{
  "train_examples": 195000,
  "beta2": 0.999,
  "max_steps": 8600
}
Rows from block 4 of a small multi-label image tagger, named by matrix and row number. Rows with one number belong to one neuron. Each number is 128 + 32 x the weight over its row's rms, rounded and kept within 0 to 255. All counts start at 0. Numbers have three digits each. After the name is the row's rms in percent of the matrix's.
Before each neuron's rows are labels from the 100 images, of 14976, where the neuron reaches its highest value: "responds to" is what is common among them. Only what is clearly more common there than usual is listed. The data: flat shapes of many kinds, plain or patterned, on busy backdrops. In brackets: how many of the 100, against the usual share in percent.
# fc1: MLP up (model.blocks.4.mlp.fc1.weight, 1536x256), inputs 0-127
# fc2: MLP down (model.blocks.4.mlp.fc2.weight, 256x1536, transposed), outputs 0-127

responds to: purple shape (50 vs 22.1); yellow shape (49 vs 22.4)
fc1.204 102:189154135143167124169058185127100123142129203161145169109112090165137161138165107142069181065115129131111102121113111119122125119032106071193188118000122121176109141069118143149168114166101107114130115129125112147152076097050161110131122130072112183125167112106155105162126110123120124116128153158138148088105158104125102154156144139124154131156140161119059149144146084122157104081122
fc2.204 077:085143098120111158078154126137084155188153046109152113170158126082086105149140150153126211139151155149187123122169144106115130164102107122144082139124113096114136123150176136122169134154181169103191114109149128155130161054152140093114125124122125145132150150143096162096156153129128145105103135125191139117173102127125127120166082024119155152084109115213143091106132142140058108109102

responds to: blue shape (73 vs 22.4); purple shape (51 vs 22.1); its colour: blue (40 vs 8.6)
fc1.77 135:173112174121171114153064115131164140084107147190131118093096095164159124104158096115012158084157076122112087134115131107139151082102099114149166087112090084138133164127081158154124131137118121109102139168122147151119135120099120160114159152103105120118159162101195096127067130116162099084154115156114099108063159079124151191145151176149143116125139131116087149098082104085147121112120
fc2.77 188:090153170087114163145102131176174098151136122157154124176156106134153137123115099126159150112108156119098139136142154155134101073169087117110116105153150173148128099173129128084138134165078122120147121109095148101201188122119119098128189062142152119120131140094067104134139089141114143108109159121123150165190133153151124123118155116156058077129134131107152138150121128139143134148206

responds to: yellow shape (47 vs 22.4); gear (40 vs 14); ring (35 vs 14.1)
fc1.53 097:172089166160149111120064111151054137096135176157116149115150121160123113125189114112155142098141105160105104161143078118130062164080107161171145169101224102089165157164134102175179081111179145124134115166161159171089123100152140144100129103146186062105196127128172060143130092156148138118163099181114092127104127130125147140129133121138166128186111153135130146129111113106092090110098
fc2.53 086:130128113132127168111088123120138156135231052126124086170103184070113112174093162109122120156129171098073137151092146091171088139112036169192113128165118123051104094164170150073122116130127125129164132086128159137122167041131117164093116110115152133125117152101132127159139132196124146159099156082121136135112094147161127136136105085122122079141173104093185105119070129118160167110106

responds to: its colour: orange (27 vs 8.6)
fc1.532 101:139158109180093135064115113123078153085101136113114137082147121147119152090199112159123165164142087135096117115083106180102150159077104153137180148153083085146120203160113064155196091169195093174142141148116131098137105063175111166089096142139145131115186116130176120093166101164100096115148143174117173091068197114126108097111137153093148148143130165162068152113108140133132185081070
fc2.532 075:152141124179159148180126150138163141088154139133142121154131142075159093158085150084125122145138146116062164156144172076142162076149102145058089105150192180134137083116115164101023133119118152105148129089130160138165185209131147150104152087163131128077122134112055145155133164121137100164085133097140145171113077133119125141157123106159140057169095123106149074106078160124106113152167

responds to: black shape (100 vs 22.2); its colour: black (76 vs 8.4)
fc1.424 148:137128169115113099102138152108154085077080132093078096101166124129157177097175110175104138144155109117133123117080150109169175123023095131099136087056092114098147184061077100135107101133133160127051150161166045103110119107150114125125067134129138102124136147141146055164157139131111105100115172137136123104123133079102097103103141144166145120084106158113127169168187119097217075162160
fc2.424 225:127130152176112143174155098127187154096135050058174082134175103154116137082111147142161117165153113149148104135098136169146175127126096112114130084185101114110091162102142076089071112110119175173161135110101158114145140096147152135149091122151139122111138130122124111150181068145113149149144147093107179077108140139107145065125195087158118099153157125103181075114166198100184099156092

responds to: yellow shape (77 vs 22.4); teal shape (63 vs 22.4); blue shape (50 vs 22.4); count: five (46 vs 18.1)
fc1.23 103:090158110171125148167110117089102149084110156149152161059093119185147129108128077125058128122121113145125049128139077168100176127052151130178131110129071121122092105085155059138168140101127114138139119152180123147150080112080147135095130159159167196127193125129143149104184156146136070187165129146140106070130078096113128175108168162132164156125094132164134147101044123112148169116159
fc2.23 063:158052131095134129005105071142151118093157080090094123186095095137160144139161117117133113146128139142122158159061115156104133097067089114139125191081099150192152106134163160104116135117077139125131146141077142116104137009147115151131118117129127048116107152140141097139090120141103126120081122135080153170123097194173135099113106113142106123152134129092125145127120098141238099128130

responds to: grey shape (69 vs 22.1); its colour: grey (51 vs 8); its colour: orange (26 vs 8.6)
fc1.119 085:149106094120101157090163142095074143111065108161159140093148169124176097102150114114139122161136096102104122097076141136144126124173094132122186154190137151152119107151050117186147086170153060176104148087089048092113161062129080117094149124135135104200137134120179110119149132140106151134101128179142084154117054108133121149110087162140109142079108187120096221140079037160115164095146
fc2.119 093:139184165195098206200135156121153128098152172140153134142208101106136101114110129121153145149186097134126117122188143115162149120116122146144074099101161172081107078143147129111133119086074147066157120103137152120157124177103130109070145087165142156080132135124066110135127083073142106092162171109164163123124128117110159158198158106130100084153086160115140134160137163086112119067157

responds to: brown shape (91 vs 22.3); its colour: brown (39 vs 8.3)
fc1.380 137:120157127155118150066141089181106112095131128124088102163096158077121154137167152096114172137093154113083133150054120044112107163130097156141131174103158121094111111101090081140181116127159099206152131140139087165065087101170106134130059150124108158103152108156129168075124142150101123221124163107155134071129106152221144124086134132118134123157133079145115128103105100180133143099121
fc2.380 206:160175152152096124155124185161148103125153152115130105129156111077135144074120159122201169077123102147116092152163175186156133091148128077059132137113124129139133101121124138073143142154095141099150120064116165085131206246134170064133172080178144106123132169078119086148165083071150062080186115133154104130185154154089122110151181150122080100142130194093118148128149138119097136127152

responds to: brown shape (88 vs 22.3); its colour: brown (35 vs 8.3)
fc1.110 090:098157151096120145118072111140122115105099141110100128161064144099142166140177153164125171138087139035102186062066132091122129100121089120105143113082104095124175140100089096120193122166121112224094114182098099108128091082120122160104061161158130149124182114125138099069105134149145110174098159131130107106100175163181088112076125158118114133109156117134121109128113134153146171127095
fc2.110 044:147181147175124100129146192165135126165147102119112080139140096098119147070131181095187168112125145140135127168077186143124108073184108043047117157094133138113119099095130131106129124134089142119134150094117123118134194255144126100148153083124120126123085135122109113140172076098141131118172140090174139118208162138157132097158137115109109098131137161079112098121196148137069133131101

responds to: blue shape (74 vs 22.4); count: five (42 vs 18.1); ring (35 vs 14.1); frame (32 vs 13.8)
fc1.331 100:157089144114146125172052122111035142181093129202111157106114149179144103170180089118132145097196140097052123079098094058141077098079110152183131113072141067056108123093095125147148086128160096153110165139125150115156100087140163157094135159113102098165148144141173054156081110126134176117079101172150179123078148130171129166096106112091129176160159107098115180151095089132178086161103
fc2.331 076:055123131137159137039121148143191120093142021113122090152203194071112119180077146086149107166110152148079165151109180159159121066139073140114109164153124112114143060154145161071080140099087091155098115100081143102129152065126160074085174113138092113133064138079082153086117128089122165089125131085123135139200116174174130139124108136160110061076158120122119093140105116145122158199154

responds to: brown shape (100 vs 22.3); its colour: brown (56 vs 8.3)
fc1.455 131:090157107109113144158032183135126091162106142137143143123140117101109125119115140203123208117074135059148126125132153092142116146086111090083146113111100054122148114171085147136165157182163130115165124118198137158181146103124099121112120128119132162096144120125123138091118116112116087148177081153154141111158108121157109169147134136110123107124082114134139135094088173145069155100121
fc2.455 188:154119113106145103116131133151130128152127022083131098127085104150086099126124193154125126099143143117078160128033142070095165100152125169070136124100137105073145160070158156110084183101146150146125129132149132141058134092193139133197072165137123124102161130157135096110136143140132163185095134122161117128150104148162118082147094106078136121137096092081119062129166127147209078150074

responds to: blue shape (54 vs 22.4); purple shape (51 vs 22.1); its colour: blue (39 vs 8.6); its colour: purple (36 vs 8.5)
fc1.169 099:120112174117134138140052096152160183102138150181100120112067095117115120094183103101019175113107100092133071167095140088147121135145137099081172092093111107139138107139101165128158138124112115131169168157101124167118157079104137135142104165086140122120095138118161136136086090093125094102152132141112100148111112116159149188145145183138113123092156155127085170077127121151099123159144
fc2.169 062:087142151119131139218122151141125113176102125164140150105140093093143106102100136106136198120126131109152135106138156120199157080213119091087106074192131131120115096180129128113086114169119119118139124075119167128166212025150091101117198113150100175113088117106086095151119122070154154153104146142170121139145113130112176171146147168151111095101104170103129111154101148106074124197181

responds to: brown shape (57 vs 22.3); black shape (50 vs 22.2); its colour: black (32 vs 8.4); its colour: brown (31 vs 8.3)
fc1.435 089:083104163075096207185057114130092071115068159157099106114112140124147113179177109214067200119140145151084125099091109081109128173110135169099177091127124103069176155130111087143161132104184125175118129182222074157132131096139105103123133165101132111092214118116142137096124131106125122135112182161153098092150108105134108126064085142158141157098140076138123186124141129156140105158188
fc2.435 070:131101135125141108115100142134101145142161134128133118120147173129109101137210194122148148127116151078149122078082125098108147147051140187128116112109098110059112072039121128099127187087122180125138087112139158149096121000151192160143119192153112143070149168142117112097114142105125119132141109089170113125129142166138082139132130105095123140107123106105146123095101164117177087136104

responds to: yellow shape (100 vs 22.4); its colour: yellow (37 vs 8.7)
fc1.261 091:112113093120104129135100166085056118138114201153130178141100106165128151116193075098095173100118144128146130152120125116102140091109088105148193121096142100125092110142104117159153129161108081095168133090124144131124110103098154150117134140137102135178077112140089186140148137150075104138141120151134122139161102181108123208160093126117152194132100175109133137122113109106114138163165
fc2.261 099:133125090143119152114122187063105116126155122107134144136088145065121120110130156133124159104127162099093107137177163133103095092129153107067156153131160073065111087143134124134152108138167152128157133075180166116083166255158105159134175140129149132118228130118174137102159149164186077171139104140158093103113134129087104164111136115110139137136109152108148109095102130121105116094121

responds to: orange shape (68 vs 22.3); brown shape (47 vs 22.3); its colour: orange (32 vs 8.6)
fc1.248 163:112142092090131146050220122132140112152111116151130137146105141111121170130148126106077128160090154138144112124115117140073158179166094130187142169146117178193062128088122101112171177164103105197154159090104114112117142114115129125132095128132098146190081115164118189105157183159095053147109111128121167151130162144130112138096122162129124182112119123185125155100147144168172170090189
fc2.248 199:146111116123126161101073105136154115075163161145140057093109179098134088166171161158139160122111136082091138089117174091169115083056104177153109109098163092055112095078149142082099124114112176127118102116110120143074155116127115198072091138147125198076173086115129106115095151105122129132120094095100132151103155152144144140120131141097092076102134104110143130124033131140184112142076

responds to: blue shape (61 vs 22.4); its colour: blue (45 vs 8.6); its colour: teal (26 vs 8.2)
fc1.665 082:187158116146155172116121133129134104134088147129122159073137086128140139136139146144138192124159096175134066095016143193099099135100147044122167147108086075181071133076138143151152103104110104122076096161075103073115165068127114109125111129072091162155176096105206106133147102102148130098122160130130099068141178113182108140143107192111105100082124173132031181159111080140201121114096
fc2.665 078:109102214153151118190119131123150128078148212150154128135107120081159111135153122092095117143095132133131169128123155183107112092187148136074105075126178151131142091116120115105066139112087111119097111120149149134144162180114125129126212138135158167069133081149013087141131091107144106100089148093099107167179105124126143129125135168187123083096133162134098108104110130121109097222245

responds to: orange shape (94 vs 22.3); its colour: orange (54 vs 8.6); green shape (51 vs 22.6)
fc1.743 072:131154130093121125130134136165077104136044153146134175065106116126137164100119096128120160134148154139105094106071148131107142131042085074130201097110139133139083114082099064132120119169123113229100117167121060077145152075131118114119109170066125155161193100168153113163148148169098134133139169168116111098165147115123108096110123137145177113071101142151082127169127096130183111133160
fc2.743 056:162162155147142155111099113141202105129147161147146142109125113163129106133180151146124175131148141155128138111076153115114157176116133136144102090033134105037095131063141151144081137078111138136148129153106100133107185113126166150111063138103120195112125003170078125130154148082068141115179164113088136102177165123117134122189091148090129076143085140150068085138191151113143096094085

responds to: grey shape (70 vs 22.1); its colour: grey (42 vs 8); its colour: teal (33 vs 8.2)
fc1.387 093:168169139137149091123096125134139145131120161145103185086109119195108153100180120084112146129089083174142105143099096145151130151134136116086156100097099073090088175044060106173138127106121131103093176116074105141155181092127168120129060139064107174141156092139161153123158174141146064105128128090092076089132151079117109138158141157179111126129137126137095183147150076143211167146145
fc2.387 078:093083112112151082059098117122210132117069123162095119133106099140101110106143128122126090096115123142115167081103118123133166120191153201146088113212093130086135161137156150144100170131041100098061126152092138093118168112128178095144203182139134157104063094151139125125144147111145125112160106109100053146184169164093107132142149148109114142123108122123138123187148163116063185177152

responds to: white shape (61 vs 21.6); its colour: white (35 vs 8.2)
fc1.213 145:228107135102174186173102097125096143117118138152146161146139105158134126129078095113107094089181147163058132070123111130118163148137154133113105064048123134200155136059089119164114171156160136167125142145150097135129068087131161117158137151127160128131145114130097106200130130083148128099128112162073196109080146103124150129082107130104130147109119114151100160137167119141149077133159
fc2.213 149:139102134081125145138136067134069133141099143132100165144114117064099139135160124109102084210165129102079112161124121145097064173173113194069105181045111136108142175130167081143166139137204122167141148144152195103088148040147184138117082144155173062123140178134127107148155161146139102123119102100112127138127149121098101169107124104076134166151085107172108164102116145104092099142112

responds to: white shape (99 vs 21.6); its colour: white (43 vs 8.2)
fc1.321 109:154117170067120165087147105142150086170083081149102166124099063187060112101159100155121119166170090155158161110074140121079135143174150125123143165074109172143124173098113104182148157157130136141100156202112092082128121097152133129172065159104114158147120101189157126192152158158130074082102148087107127105133210138146119137108098154136120173090100161157089163172193120121169093128157
fc2.321 109:132166145108109153172107166149121167112153162142159138137134140039179125137133145103131142125123129166144131172169143185180129090167060122078134106107162143111131111155135149096137110172124143036180096111124204115147209214111162113111197092108194123102119116114089098158148106100141121094137129152141107147166117147066116136152139116132114078166102186119128141109137144094045143135132

responds to: grey shape (96 vs 22.1); its colour: grey (65 vs 8)
fc1.722 124:121125132099168167126103118099132113133099141152154161026122115166140100031164096156137120181123089142148092110132119132129160127125161076175160074174174154112071113140110118149094064163170139129094124101121046101116159089107085139098144099143143185148158090121122099144175114146083118173176171160074113137131133050106161158157171180165138128102129169122097171138097118129167127116157
fc2.722 159:161111086103165124092096119139130158157145111123138115152094111173121105124132188104142177083163164121066163125079168098117154068163137129089101113143134113059117123079132174108058198100104150140114163109080176117067140134160130152081126127153115140135160114147165121091115108100116150213071096103134151108121119175133154097134076101080133127122127120099142109143112117171166100201115

responds to: brown shape (100 vs 22.3); its colour: brown (76 vs 8.3)
fc1.582 114:081198140157084164166084175121111059146082099129131163098172121110088137112099127184100213114112143108135089129101117147173142168079118112089135105114122048110096151160132074129183140128173124165110107155214121162198113090107079074124080168099132157113182136138142117091149134114137120170171141134164136078161140122123123191113167126135110124124117134130090147132094164118132160099117
fc2.582 119:155095111106140084056132113150136129160136081157135106136095109146077076145179181128141137147138149084036144117043144064063099105154127178104134157140122118089159111111118149130135188099141149168104135103118140158060133034184155145140082190116131088125124160127179128083101165137141178168091075068137111141131123153198067117109105077089112147136122060099126132121103127148181103126098

responds to: orange shape (99 vs 22.3); blue shape (63 vs 22.4); its colour: orange (32 vs 8.6)
fc1.182 071:135110129136116127161101116167111163148108155112123130129125105179158164151159075122159126097122137123153089122117149102127086139087135099161185087152191132147119116081106141163077097123108096184135138112128073111173144052101104181130141109103123149174179122169142135170134087176112134097106170085130157151110125108168158142113134151158156143119179055116143133124096101153168118149183
fc2.182 046:169101061162129117209105173082135133144154143140147129124113135128116109132117134109165143089141141109102094159123132097120123125068152131124125031102140130124096128012122121125069140099106161110123112090115140137127143000149170162132122127173118169075139079153089124135138106135128140156166128050120145117116140092149131172147151127119132133146123093078149112102064170116117107176109

responds to: white shape (86 vs 21.6); teal shape (53 vs 22.4); its colour: white (44 vs 8.2)
fc1.618 129:173106132135116175159131116107111120148119118154166132143080115164125081113152136063092131076138123148112115154131061103072115153192179118158136115143189101111104103119079123175105157092153119129123133124150143157114047093142138152166151130094106186213141094152172150112110140174169161197137064084113154063063145068145186181136111141135178183170145125131133117118148114145104152123122
fc2.618 089:108116124154100126166206134146143137136107103117151115112154159086101142119054139085142130143145134137146127166034170219150142136181134060096147094129093122196114152091108092113123155109116134156070126138102180131136124088173085070140129130106069146166083133134120148147125088068172121095125135046164148043133164086143158109099125160150124158113176122175098125136161107140081135171133

responds to: grey shape (45 vs 22.1); its colour: grey (27 vs 8)
fc1.341 065:091157114090136150129100104116119140146050115164126181090118063169090136096090068131109150105135104124119118121081144144101132141148165098072162158100095117190135134119094112188183154156125072125127155184164086137159099033119121105090093164113179134198108134129171146114168172121105123107137200117139096116152089133189052127129098155135118168087096135159069162167120106153113131148200
fc2.341 045:126107177087129142105111105169133127104156188141118123138165126048189143161210153105113192164075128176139143159054119156092071141120079137082105094094176155131117104069094089168115137137133157121139123139181083122151179002130130162164149139108162155102127111133098114176162087131074107128127139107081135136198138104116094141151141123162122100110120155121102098096149142132192120219202

responds to: black shape (95 vs 22.2); its colour: black (42 vs 8.4)
fc1.459 063:117074159170133076147143137115125130075085115105129127097144084113126161161107085088136111150075099155145084110086115187138150189107156090160203115146114139165117139120092069142110110130090085190111106140099092152116117067113114090119120188070160130117151102171126108163182101113135110112125178138087051136190122123142159126092132175219168106082132122144092199122141080106198115138185
fc2.459 033:177125103118132135180093151107069132136138131082125122150132103127166177103135163130150132077113145130162108163085133137124132162090093070107122116065123069134106145077135132139122128147142121155172125074131157119143105000139175204141141107133146138181127133110089101125210096157121127134221126114112138108122148115151118146177116121106133139165116126111138133119152145116141143137117

responds to: black shape (100 vs 22.2); its colour: black (51 vs 8.4)
fc1.69 131:089131184173125109088176107115141139104071101092096130074135113173157149117195122179149131150113091067184127041070122115163191124125170145113159058157083151124095168131169125134119041156176113175142137162134074113141107081093150150123063205132196126066135120139130140132169145116063146161111176167109120147136114105137085130112137161172121121080101156130080133156143143141169110144112
fc2.69 144:154074153104110110145085054127140142106173118128150097184111116126181098159154142131135082181100121110146161120192105124086116148115143175186064088145131127131152120150172094141108087138157174153188141137125153170133149123135177166169115156138183157122087089125108143100134121162064134125112129161056146147082119147126170138102128077162137137139162134159198092073123228110127101113110

responds to: black shape (100 vs 22.2); outlined shape (100 vs 60.9); its colour: black (60 vs 8.4)
fc1.451 098:139106154131130097124100100131080173145099138143117119072173136159129138129187125136160137166078077080176086103076099155150159155076150148190112135135106120134120139094127074164178111157201108160116134154176143132124140095117177106122108158138174137104128127116148149089198100115106110131129104137080111160168105093133064115126155161170136114093170127144104213119116108109204111119180
fc2.451 062:095068127152124113065152059118136122094116113113160136131108124191155091133145131124117088192141120124140201085120127164107201141164239133179102097226149157158149123196171150161039126128128115144082127131136118130133151025120107157103185152132183178141103062137121150080112134099120165153103128127079120156099118105135177146128111139176149153086126150164125100146104152155114117178108

responds to: orange shape (51 vs 22.3); pink shape (44 vs 21.8)
fc1.409 092:121135085089139171160137100110142152181115111113133099099067094140073084057157098200078145117134101079160065108141104083116167141120165072109129090087139179098084146117149103145173124132160154155166146108199132141145129083147108179136085111135183172107198097113125118084132087131170125176155129086113150113115169053114147122132174130121139143090139090158142119121083145131086073086108
fc2.409 058:163116153112150105032156092141111139095117168107116161137110065176200173077171152112150138121146086159095143126070144188077186123168148136093135156134110191188139146103092150181064142145091072142123136132120126084124083032104145173144184137122142127131107136145154111151150093107093146119163142114118131174126155172102143131149108155174129137140113150101099124150213111132186117167166

responds to: grey shape (99 vs 22.1); its colour: grey (68 vs 8)
fc1.443 113:145139122091153131064151124111115130165121103154195127051117122133110102056176093144151160194141104125133103110121098153103154124108114084135112099150105173137090123123112080156169138145165146120152149121178079139134167084127086132095106118108169164130165092145131099084175136141098115168147110134132148103131137097163120130153168122130151143047124128174100158119088150110186105094140
fc2.443 166:166131108185185097095156136129127174110153155119139135150154118142203138102101138047127132133174152195108147160153134193114175098131127101090081130148140165147129092115116165150034142107062135129144138122103155084142158119099091159074200099147130113124150115147114093126120110102110155138102122131136172166139081162097175094141138103160159075100115152099163089149113134133145106158127

responds to: teal shape (67 vs 22.4); yellow shape (51 vs 22.4); blue shape (45 vs 22.4)
fc1.227 096:172147114109172193148105119121141086082122153131161184157155044148101113160086117110107182155126136108075127130152109161084135149151169103092120158082144106199093069120101142179114166113085139140135111172198104158101123102082085136127155126134197113165157104161150127088128159134128133169145127064119117165123145150151137211167087093128119114094082140130124149165097132133132094116155
fc2.227 050:170123161166137112165131145111096163130158178096099106129064146072182137065191146089133095087110142123161107160207112133169139084132128046125134085109119172182123125064140121116110091192117163106134123095106171109110153127132165114115211110142121151076112171122083083180148096138149069114109142115143137089136145068092127109154152139130129105060141133127160131092144132109069087106160

responds to: yellow shape (100 vs 22.4); white shape (46 vs 21.6); its colour: yellow (30 vs 8.7)
fc1.381 140:086132122124079118118135159054143102070108117122123138128143110160057125135166099125086170146198137108067151148106148154080142088157134180081171154140109098120131147161109106155172117134130120123123129100160133089054094105114126098097140170178095104170130139087156214126200187108137107175120123144130052101109121140124084205129090134128182184143104176165104135149119137160120157159147
fc2.381 180:195094126115161148142125051187088167159131079132134126136143147106152121137079153122114060094099097129096114094106095072129145206175155157125093163168134138146166112131118143144110161128143108174102187138077096137149108061176101148146116100099128102118140138126144109125025103120147136124120092131136184152050144133175199105114090132113080106103145047124117152143103075155110137072112

responds to: brown shape (50 vs 22.3); its colour: brown (36 vs 8.3)
fc1.278 129:152143148103155151142135040214103147152104122139108145126127126101148139125108137149130104108075084148115106090126110113147118189171134126119118128115111157156155154102119123131126149137124110166097129187077078150178128132136122124169125123060148136141134111138128073100041096150149129116139119120143161141123159106149179086124132157125086124061132057157115127121117114165131144102135
fc2.278 141:106128127152102129116136206072187090073148123114141101140148112162110127150171133133146185125181154117114136148106178167097124045153167125097160101140139119105128141136096138142133104155147144115154105091174159113062139158122136113087161160174103083127152160124157176132223127110136102146099126144109090101131106119134095190104112136119167142163116209139149144118159127082138108173149

responds to: black shape (96 vs 22.2); its colour: black (73 vs 8.4)
fc1.10 077:160139147118088156093106163074124104087054100149119173131150131112104099144165113104093149144158110134110149113059110090147130124140103138130115154133166125090167117187089122160156143140171092130102155187146083115073164053122123092105127132135191090094164169111206122115127120149160089122041136181161057142116096132149119144066097155121142144108104216122054197146163056126141119070160
fc2.10 042:102151149141125161121168139172132130098122185114141146171194173124170156129180135118129088172139120149171137094140145126147218154061144173115074087154114134090111093060098115115127147113092155109151123154133093109140081022084142126123133142149155186100140169167088137169118128083120076092114173099162125101124126143108129150122130099153126088118117133140122145123205144122157134146177

responds to: white shape (100 vs 21.6); its colour: white (52 vs 8.2)
fc1.654 077:107122171122133131149090133130149120145090099139151164094115053154134122100089082199071157113139124120111152079088094123096152124145158107101139102116124094204144124103118083204094145155102125139100165172150076148167119064090109099162111153055160165148078034174121131160132124145115116092087167130147133083130167126155106132147098141125122165067125127148071116143168143119127125165187
fc2.654 057:126140166160109147123118161162136124083145140116142118159201132000147164164120147102156191147080155165116116156041177193135058147113014098120125131097121115158124124121096091126175118169125147145137075101134130123166156023136161111138129139103157150114121105110110107159188091118139091106165127110123132094212167127158107130109164145144124091146118152148096098102120134137097171128127

responds to: brown shape (87 vs 22.3); its colour: brown (43 vs 8.3)
fc1.151 105:162107095069159128042095101127121169149120093166092117125057153119099102075156115136126145124083132092106115147105133062098087098144126128135146137134107087127114112149105144149218143183180111147157153143108109136078094103167147150152085141127118153160102117111149170093088165163087124145128114179107111120110131136193080134129126158112131149117142099112108163085114095150151165108127
fc2.151 109:146147129156100115187121185129144110147122163059144129145128063079147140097159204120144131105169124138091144150179156185124145107170123065037108079101129135096111139094145128101061156131114176126112112082148158101138216214108166108143190134166151130081140139137093043170160085108141107121143134102150128118177151098020135149134144099096143114125093129096127094111178165106079110159125

responds to: yellow shape (98 vs 22.4); its colour: yellow (35 vs 8.7)
fc1.707 065:155103123105173124168118127073088164113104096099145168072110145171091099140059060123107053096161084123087119125119143144117103139091160128166171102152154158158141193088129089189141130139136107190107123124154086127149027051091131133145119151101161139153214127119146170166173139180121143120151196083097104122093088096177162156089137137158190161089132076133106162158096093160163121114131
fc2.707 036:133132110140166061108130172102131147117088130117087131113118110126118187122133119099133048204104145145101145178129118153194142125089100153111168133086122132104123144116151162134088124085095136119110085153080158095121105000110158156131114162087154068076110085156122103173112144146125176129152143075075139131177076147118080124137135134118125079157117093089126104140117104101146142126045

responds to: black shape (75 vs 22.2); its colour: black (27 vs 8.4)
fc1.365 110:102121166112131165109133079162106150120090170132110125103078136213161129156220123200083113168099076105155137091111097093092122160129112193175138096146106113033101134134154106123113110099114103140103089201113045108127080093077166207131128156109132157114127106126106149094084104201081161128107147161049110149134131121118092126163119148115124135102129157129072129124146096095204164119117
fc2.365 083:118062142155131088121139080064180144112140129124116074099162091188153116161124121120139064163162084143183198109113102155075151118110214144136127128226116156151140168148168127152099124100141161134069160147114148092133119096129106145151177138136146112096092093144154151128136116098090143124059119123050133146107135115134163103108130137174127141109199157123135130154184156148157095182161

responds to: purple shape (85 vs 22.1); its colour: purple (51 vs 8.5)
fc1.538 076:100103177070108143128099137083171089159127141109125128142095119092085094118150108153111097109128104079079111143092135161129095104209128103074165131080146109155170125145091121140122109175106120153095123127130160095115163064094160123165093125116115082131116136120179107118103105148157090096115062077083120174099201126129118166137174138118119123093176157148145152138166112141127118153139
fc2.538 048:089157117126110163115081150127111142135082142110135153098199132136123144138077148079150086166143168161060090158100142155198096133052093120191125139041116105073091097120151136107124119074091141113141094120113133141158147000150145114102128136119125158171103138127132097147135127116132179118169150122151154102144074081132167135119118122145132133149085111097137155124101125146092124122091

responds to: purple shape (69 vs 22.1); blue shape (65 vs 22.4); yellow shape (48 vs 22.4); count: five (38 vs 18.1)
fc1.209 114:163099140172180114147037137140168142084094155128134147075094084170108104116174150197130163109105099127152119088096125096114118113091190100118175123138154037133082105135086124169102077130117121143080115145139115137076118093110126136149114189095115184138180092115203133146167141147142106160115115138127061107104117089144099204143115187116144137147120170110076160145102092119154168129144
fc2.209 097:140117087094095166055118130113145137143158101116095116154087174105114112136153112085117028137165100128015150135168105125153093147134118132195111186091142142097145110177170171076127110112121116082143111109121176082080082053144178139084139109156154085186078187094167099139109124142122119112128110128087145167092090165125151148146089108093144158143165132102151142162116137113083152130078

responds to: yellow shape (50 vs 22.4); count: five (38 vs 18.1); ring (33 vs 14.1)
fc1.565 102:165149102131070148079084156100088168100111118149113119102155109166115137137146113130134138076214115126076113123075114147157109119070091159187154166075115065075120161118137065145155133154162141150113147138120186086127154080144173147071045139125156132162161102104209119136168108168152114058142143133116157119085194078131098132065127125083164156153157109161145190171110102148161115106107
fc2.565 085:082148109091150155179139131119136130114113125095112135107080154023150129101032098119119059156106149113076112153193141115200136112143084106036119121142167161120099064121140127084086134147116134112109142123158162132196139105099098128111203105146149120161091151087066105164134179129155136142099123084130111145159075138092099148111168120169106083122127133113157120143088150117098152200174

responds to: grey shape (46 vs 22.1); its colour: grey (36 vs 8); its colour: green (29 vs 8.4)
fc1.260 130:090170133153171148156116157123117123138111176107130169039124147111143163102090134133129114151112145133149074160121138109151140132081126067092177068139111146136131108113151139150126115149158111103085124106146028147140159113107058141099121100107128171123150126121107108152167160133115141172177166134145084125185081065123089104170128134131128092088093138109119160118098070123171152116138
fc2.260 199:158087096108156109086112095130144131126142079085092091141069127169089127149127173107085121096160158134110185101052117105107169105147170080092111122149111119102126134097122170119082158085127134154111158169118149117077101169136102146104089173125106117149169116157204132118094163114141127208018108093113148096061115150171153097064048140093159157116159084113145129154128095156193103154113

responds to: yellow shape (58 vs 22.4); frame (47 vs 13.8); ring (33 vs 14.1)
fc1.623 097:103149143101136208129049135107088084129076169141138163116127126170094142205138096140124108113125143105134166123099109096121095155073113138217155137088168081079102111118157123145160107128115096147107138166110117128115086069084118089126129136102114202132096080114173143190117136170069142112071177158115107136142118149151108144118083134127122136096137105123117158147137074163126163105153
fc2.623 056:078110101141142112044143164123144110104130108119117061150126162081132151131093113093121084178100144111057178144087127189203160056121114086087120127191150127092125124184129122081085115113137148167104138108099157072128124016126128080070171121143167082143095168085149128098084144123132131186084116098088130141136097149167099139075137123145134112110160129100145105147069085139133187255130

responds to: white shape (48 vs 21.6)
fc1.484 116:181158117157121128124102158122102139145093122158122155112174091191092137102104102147148181074168115105137070080147117164147137159085128128124125152109091066166085183072124053174183129177154131150126124162143110107131106095120153108128086147103144126129227121146158153124163101108159136110192109102109185095148195082137090126138151109114134132102116112168126203157112131114173137081121
fc2.484 139:124094151108129110082132118123129081067097165140084128144071131133124132142156091119083103126135147127077182127055147138039123078165159105057163117118119144138198141150124143108143164116103100190075152155102111097123128094133084146130148177166118077133110173125147127103089141110119080133063090141122094131111151184146102053061112198104135163078110172126100140119120120151145119185192

responds to: orange shape (100 vs 22.3); its colour: orange (54 vs 8.6)
fc1.458 097:117128113148149067124083138162052119169096168125081129138118118107135158114163117116128147126100134089126087121092122133096113143091120090123142124106121089173127154098083068144169104163122101231115126131124102125185090068138135144138146148123090158126169102149111140082074159157168132205138080189126162092135146130160162126084152151144139169127134113165122119079091143122090217175174
fc2.458 091:066130143141122125149138140111121118133105130169108133129160105205132115108140109144131056160129106149155164093217099118144124123177193135200075134255150158126141138224124148155111097119105114044087123106095114125151096120101123085114176115140145131150093137102153146144112121160112172097132139140099125170095103102096167162130157114195146153142150113123165165162156129128102189113191

responds to: white shape (95 vs 21.6); its colour: white (56 vs 8.2)
fc1.289 130:119132095062142185125162097142155148140109092136118133127141135118088135112111131082103170160125117172153132150047158150091117130146140121135138165075109149200117144038109087140178162131130103132129160124104134142131110111166108085137066096090076162161117108158131193176149185136159068116104155086121174100139143115189127098083093162149091151105129154181097155105152108189178117109183
fc2.289 184:152143141166069185188131137164136130084157200142155115096147139112151125125140144142116160139115116133124111091162127130144103119104092136134096120076181135112075081112110131132101100130123141089213075112127082146176134211091130188125081109123179171102167102090095122169143136119100159148167125089115161190110134129099135189153132115116114090167108155086132142132098143112146133073075